Weights of a small image classifier.
Training: soap at rate 0.0014, 11100 steps, held-out accuracy 83%.
Data: trained on histories of elementary cellular automata, time running down, 295000 training examples, 14.4 epochs.
Rows from block 5 of a small image classifier, named by matrix and row number. Rows with one number within an expert belong to one neuron, the router's apart. Each number is 128 + 24 x the weight over its row's rms, rounded and kept within 0 to 255. All counts start at 0. Numbers have three digits each.
Before each expert's rows are labels from the 100 images, of 14848, where the router gives the expert most weight on average: "top examples" is what is common among them. Only what is clearly more common there than usual is listed. The data: histories of elementary cellular automata, time running down. In brackets: how many of the 100, against the usual share in percent.
# router: router (model.blocks.5.mlp.router.weight, 16x192, trained with AdamW), inputs 0-47
# up: expert up (model.blocks.5.mlp.up, 16x48x192), inputs 0-47
# down: expert down (model.blocks.5.mlp.down, 16x192x48, transposed), outputs 0-47

# expert 5
top examples: 010 turns on (96 vs 50.3)
router.5:120146126120114152131133090083141128126106122119134112153108136139121150143148175141127131122121090103155120128099135135110100161130135143123131
up.12:127088115129123107174078099150174110149129131152084139143109110128143128158139141112124172078164118139129125143123136114110157112115087103131140
down.12:106143126131139128119148090097129126140133172122115104110134075114142118142106120135127144125172170094087126126136123140138139095181163079148163
up.13:125140126109147087142154065121114163176145147156158153158124133131125144099116118126102127173148100160131136152079176085109152084118123151137174
down.13:141094139117185145169142117154128123104137089120120128129143086137165089142160108116125143162174140153136144123138132126144124085128097138133126
up.14:129100131145126145142105095137150106120092113143103091153106139129151092106157118157117140102156157123093101128121135099119113117091099104118109
down.14:126108122122134114154148122126120120104151128137144187103129130105116096127157129174092118143153136162144130150105159100123092126126106098147128
up.15:091094129106149076121176119087143115113117110107120151108103151155118114140123130058133108098157106163146147169159164124102099118134159112145122
down.15:118132108105109101154108151119132134120129137158117095123107119120138121143122172126151107105133143157120169127115132119129139118119083157123178
up.16:096094110097163118131094118162130116137137145081132096150176128103149149117098136139170105144142098136105105109137131141153133118096112140137121
down.16:157142134156148118145078118123113143145145113115110107146099127126158101114139104104123078120144169128172149145102097183102108134094146111129217
up.17:169080147106084128119119097177131146132115098071080091147193148160094127096105145147149142115102095135102160143160112134112076138123123122144139
down.17:158108101085118144120150139138106060111081122115155143110162126098168110098167159074086122146124149170086139158082172141154132135116145088134076
up.18:135108152063105119123103118143111152161186123121125139090131110130096115121132131093124151106163150117086137128131126100112110123159108115155125
down.18:146151110136110131111133127151122113141131130156115138104096154090084122087098105120167138140171172113116142162159110161146116085094133111139139
up.19:116141118146107162107144138146127144098152130175136140123157151095028115127131165130099132122142149080150131102111129142163139130154139136122131
down.19:168086140128089168135095093163091139097126110135171101089105132111124082139126096135152155118122152118107091122119131111139106124141142154122126
up.20:095079132162143138122142092111109124144100135115099112118174179096150123133168144141079152139084113154188106117117106134159097093110142129172129
down.20:111143134123142207100116122160137141129122164104155113117109150125079089156163150163121139107134138109053136102132154109153149139103127123111141
up.21:097132125112088094133144133129170097113171124141114117101114134122116120147143178129151130098145138158149138150125109130156127121107112134084165
down.21:151140139113130131128139157124095145117100085124117125106128089107148121154161102117089116134126113110154112122085111127122135127105138101132158
up.22:139078110126115107098148150128098127143098160106147085153182074116170124120123152115096088085108123126132102155126140130100122119115118109125111
down.22:105134142165073117117137126154126105134097108180110125173086091080138114131166146150124172107158126104131115139141127088138160133142133114119095
up.23:138119126154122115150112109128121104102132121121107145120156125116133147114145112159150123166143161174103139091145124132156122139092103134151146
down.23:142086117125167115106144106133106114101103168103149139141116125101146122138144135146150149135115141122107165141132157146107127128116080144092155
up.24:127161118160103177098111138184117155140145105121116129141155153105109114133109109140080142148159114124140101121100123123127116160140099124118116
down.24:116120120124131122130145112111096110138127098114183119136096123110103085139142164147089158133132061140068147173134133149113162146119121119140083
up.25:152127100126125143149092129073136138104148122154106085140166139122079133126114136143069151129091142160125120144139152060157137122160131146112125
down.25:110126157177166085140168134134165104163148128149118149114137137102151105117103125170098185132110123151122113141107155122148147123132078162092127

# expert 14
top examples: 111 turns on (100 vs 50); 110 turns on (100 vs 50.4); 011 turns on (100 vs 51.2); 010 turns on (77 vs 50.3)
router.14:128093149092110160130103139181078126135145119108097114109115130161125112114145128160140119095112147146091115148132131083129165164120186157137100
up.0:157140167111137086173144162130135077101173139106124089167152151148119160139078156156109131141144133156113095102127111159123092109164127129092161
down.0:133124159131144111142096107125104169134120113168115161084113143094129159159119144152094135153108091107107111103119123136130118087115130102129159
up.1:140140145120163132152153121138117175107108136132098097127125117173117142139090081109094112121142129123099152101104104180148131163139093110145116
down.1:136136158103117119133113085133120091135173123120055086155148156127111108123133132154124167136133162156133132100153078117156106120115119129152146
up.2:167156116136128122131079136123135110112157131135093156118136114140132128123093064118129160132155150124093115105146126098137145138087124093115140
down.2:131136106138157123162125131163095169135171134165117144113125133098066128115142120125116139122143125096145131076151148109114157136141117168139122
up.3:164101110141110161088104156112090119164131144124158093136135149093118121130118136129114125163101135128159100144112127123125136112148129146115168
down.3:091158179127152151131120125112122170141072148158123108147103118119123150163112119133154137149135125153094146141121095131078103129111149141122139
up.4:129178129132129155150089143112125161140185107112160140092126111184081096139159152100123141101115094143139091142116092107123096125089153154160094
down.4:141149105107136153111106126140106103092124123164108134109101143152123175139117109103094134133118176112168135149164143077112148090137115144128161
up.5:148107110103139131121113131162144108093155133131200130125090127115096140100104115166162138107139105102076139122154136131123102108155101158119126
down.5:113125138135124172096136083130133108168143116117152141085122095123138172110109146129120103102146161144164145081079132110129162108192178134113121
up.6:150155117071150114121126146108123110148172106128127119136106125179161108100118144081134086166179141166131154146139137122174155118113119185106121
down.6:126118126127111107149157112106170112143157145113129151086127126090158138117098066126090138158147141143096147123156121133112095128127110107190126
up.7:103151162112144090085154165139165128154147139139082110107092104101113125136145125160100071125127148128160175125170152070148117143146120128113148
down.7:146099103116106139092100192133081137119130144130134103120132118090101108143100158120163113145129106167083174170134155123093119144154134097157130
up.8:117129143136154118141121149104139139090100144140115128142106121074173134109116127121161099103130148135110059142136074142124146114188099101143113
down.8:128071103154102121082094109126160111139148136101107145107126133136135115158162109118120084156135119136140123088142131116143095106157124135171085
up.9:161134131130128140091115130141137148116132107135123166125144093097123128104118120147108142156101118106168109121131158121142112148083122121159133
down.9:147150116096107140101142121130160125161090133157153138159126122119103162146082140126121109172144170110138156098125133131157110090171066097122123
up.10:103134098151094131123100119104101150160169143121148131116173096103084144145146173135155114090125123122154126146081139122088083108130108153121173
down.10:197130114127142123123121158114111104151122106131153133158155147147109143150083143134108109137114143154111135127159079121093158106155119100148158
up.11:117139141151122100121172150100135143184118141102154118129105117154143113110157123156070126127137116084142081079128162107099101198161133161152144
down.11:124098115143101158123109111149142121101119103140145124142172123121119094126089140108165101116137134127116142139167128131099097142107134129157125
up.12:116177124164141141133125100131135137146164156113108112100132126104167196110106150141132128131121151123157178127122135110164099118091079140109110
down.12:126124132106144132160126116117096145133138120120143114129164126139147120144111109159151108192147125171122135115186154117090191137145149150147114
up.13:126164129151145128179083064147112177123132125148131112132142156096122128089184103117119121186175125114124115149111111147147161105108102158144113
down.13:109173131137156124182138140097133076112120078107097135160158114140148105152120126178097111107119125111183096134163152131153125107089161158080152

# expert 0
top examples: 100 turns on (100 vs 50.1); large cells (70 vs 39.9); rule: rule 144 (35 vs 0.4)
router.0:140184143120109153122135136124101145147143131110178159147149150092128131112180115137135130104116116143164126125113106132172090163109117178153103
up.12:104096115110116194117078144137160132161141115120100079118127124111144123092115142139114108143102107102131167158118148125148106127173165139167135
down.12:137134134173154138122147108112143145147149132142152097126168156150099140103133151137141141120121111138159151169122148179157124155106149174100113
up.13:104173151102084132161123112140140138114145116104151111171149110142115098102115136171101123168092155120130100155112126150134107134129111174142129
down.13:111161130118099089119151141078166121154079151104154134115139170143134174083125142160136161097118158112096151110130144132139151134124120121154123
up.14:118167123141140154148135136117070145145130141115135152143133140144124127151109145135116162138151151114175138169142137115111108152118099135081138
down.14:138116140107088113121136140137137156148095105164115146117140117116094152157114116191136131135194125160149133083123099126099151107106148147114147
up.15:114127125114104114131152130155121114129145104136114130161149076140151119137120178179125115084138152125103127127146162136149134126138139155158156
down.15:098093151147134119135114098162129148140094104125103161139136147109124140104131105127122100114110154152131147095125108083158133138158130128161119
up.16:122148111103103132159119117131151141124135124116147153108101126126064095114135108156119130129132090153136111120121148172167109094151184136156136
down.16:106119124087118089145110116139148103139162152116164129128104097124127141080130133144120113136141144106125099128100173098130137094123129095142049
up.17:099090134128123153095137102115105108107117121111151134134124111155095140123148111119079132104161162119145127111153105140157203120138119136127154
down.17:137140093098174149141117098097151091119114124114131129098152155105118120125103137126130142135148124174118102144132149112159160122099164120069146
up.18:107178123120158146176105127101170119114148159134123121120123113146144114140117133150110169135117151089108090133120082108127116150133129119120081
down.18:113148127128114179112164144161116127126115096143149152142117142112115148140079117114130122157146136134165118082123156146137145081097165107122141
up.19:130095110101154156115125107145108109159150172125145126079143103132152102104118095185122121133127126109145109182161129171087110166137139124132072
down.19:110108103130112142135102094122147183149124142119143132069158118122175154139122146135144178106080118163107141135079120097137110092089136140121162
up.20:161090109121117093098152138201186123101122099111110149124148127161136127138117172135132150138119095154129144145147110116154103092157118155128136
down.20:092130150115092146096083098112131110119113065130095116161173091152074090114109145104118145155110125167130133148136108110122132164153132107159142
up.21:161112056145109128072138124152101130150136120152139090163126128143166160190112151117170136163148083128088119110124139134078104166139145103149153
down.21:087150168156136140130111132204115130088107152096161109112068107121160107129139125116148163155173147128120129115110149106111130103175127095126157
up.22:105145135189119117118122111135137096100114135188151096125113097203156144092104122121131114093142108118132121120181123130103086139131131111109128
down.22:151114100151124143120152164111117137164155117161132126123159150131097104121140159149137129129137126124150150140122109121167129124145119140135158
up.23:100150133128104109107139118139123099152118110163142154123123173104125146152117172093150150131102119105106141159104144141117140164121148155145131
down.23:137076142119100135134119090114136137127140161087136134140147102114082173100149104175114149142121151149190118124122114105103125132141121181118101
up.24:093105102138132115147119096118152150141102162131134177170125112161118129105128144131124125092115098139091120118145118112159141116135135154120099
down.24:123095128124101155128113079147109105146125157107143201088105138094119110119111146137126097133132165130147127138136141095131162158127125130121114
up.25:085132113117065141090138127156134168125120119104099142095136128118164116148126123155166126128122166141123135103098140149114126153100112115153166
down.25:119127136136093147148150086125107167162147135132120104128107154120139130181108121109121124151128096167125136138153160174157103155143131140080128

# expert 3
top examples: 111 turns on (100 vs 50); 011 turns on (100 vs 51.2); 001 turns on (86 vs 49.9); large cells (83 vs 39.9)
router.3:125172120087147120105093107118136157079132144106144097137103132169091116157151159128088099166120110166162133163132120161138145137096134107081105
up.0:100129127118129108184130142089169157135157154166130103117128155136147132147123109152100124122166072166141131135129079122138124118167173096149107
down.0:120126107132127126124113138161120142115138078141154103118138125072075120121124096135159080098155126138119123109147083163140139122153171131112154
up.1:113136145148122085151129132137107171127159147121152084140139137110124100135160084095112115120137111146130118103123102119150165129122145112120180
down.1:143126103151084143173172124125134107150135155101156117139151114112119111074084145108155158088110149108070153101097167147107172130139167129122136
up.2:094154134149112104121170161126116114125164139149126125139110076099118158063115103123120135156147142158149133151088155120139145095174101108163106
down.2:074146129126104112137167142136147123175107127112121104176145123113102157114119122173110106108115159131120121150143086116183142154098099093111142
up.3:083133094099113111103149117099070153107116165128114131148072138146132105107126125104147173102138158145124131104130132113145133111136096127168123
down.3:116134155104074085122129139112150113165112150162150167091147142134144120082097133157120103162101111153142113120100129108175117123114156139098129
up.4:093139148161119159136134129132155133131114138125142101128096117137139131187144122173119112073117128123115148126163153164129083077141112150172110
down.4:111118124107163146117101148127144123168131130170147126139084146117121141100081124085129130123152150185099168099162154137108150165155094115187115
up.5:107106137115106126080158104107094122117097101128106139130110127140173074143168160152131144116101149164131151113126084158063131133141131091180158
down.5:167119129131112153149131132108112122119116117124158105157117127118121123111103163150140119089143143125138172076152151125138128101100111126128177
up.6:075173165122135157137141174156149095091150113159102119103140133120147148166112116128165137090118114095096115072111096118116136118139160133157100
down.6:143128123132107173115120126139135125110137096082138123145100147104135115115168094106159143169142127124153157117148116105185129091162107120135077
up.7:130094088142134139158123092152133180124109108115169119145108166080144101109105130110175121163100124161107102140157106137129133176127139080118114
down.7:077128157104113133116169146137113111136188137107100123151142141120091099134108129152128140114121126070119175139145126108149091088135130136122133
up.8:142165106131177095076139164133128177135154122120112158119130105146143171116133126112096108147143117037124139142114104134174153107158101157142112
down.8:105077142156098142125151156138081128130102138136113110107166114139114098143114137123090128127129140145126086145129167121129131156140155118123160
up.9:108103107132168107094126169162133114124127129103132082107119158171155099113142103151122114123126098120136137126126122143142111163125112117166128
down.9:167144150108130144132154083138117122124169116102138126107170124116119152123165085100126146154162114103174094131099089128165125123178129127163155
up.10:174150171118105158134128157117085155133110134131172127136138145124131139152118151118102102100141153117127156104154097160104128075146126120118141
down.10:146130081122133144140137139098156120159143121117081140149079121171125106117128114109147128114110145157120116159123139147156091060135125150121142
up.11:126156095107140112129117144114154153079110118133144135142133115168124110112159088120119122116158086121132133112121163157190130128105118140120136
down.11:110146125127118128120127119159123162115081118099161123140166115145113117164170137107136122130101125147086103139127099123123127140119068178134145
up.12:121098141125158147116111146117115110094126081082097140139129178145130089104141136150113094102141141101075119122107116120147139133126140157166105
down.12:151147148154127121158128135174080152123179135126172123151158094116111108115112107086124124151117134129211171137119162171141161132172138100132154
up.13:108141144118130148097158139145157088129108129117130153130090105123116125126133121126116104144090105104120150128138127113090170162131136128168121
down.13:097153151111187129154144128124153137129155120125178176111154153123131112092163109174102098112116134117098082146100134133119121090113097149125125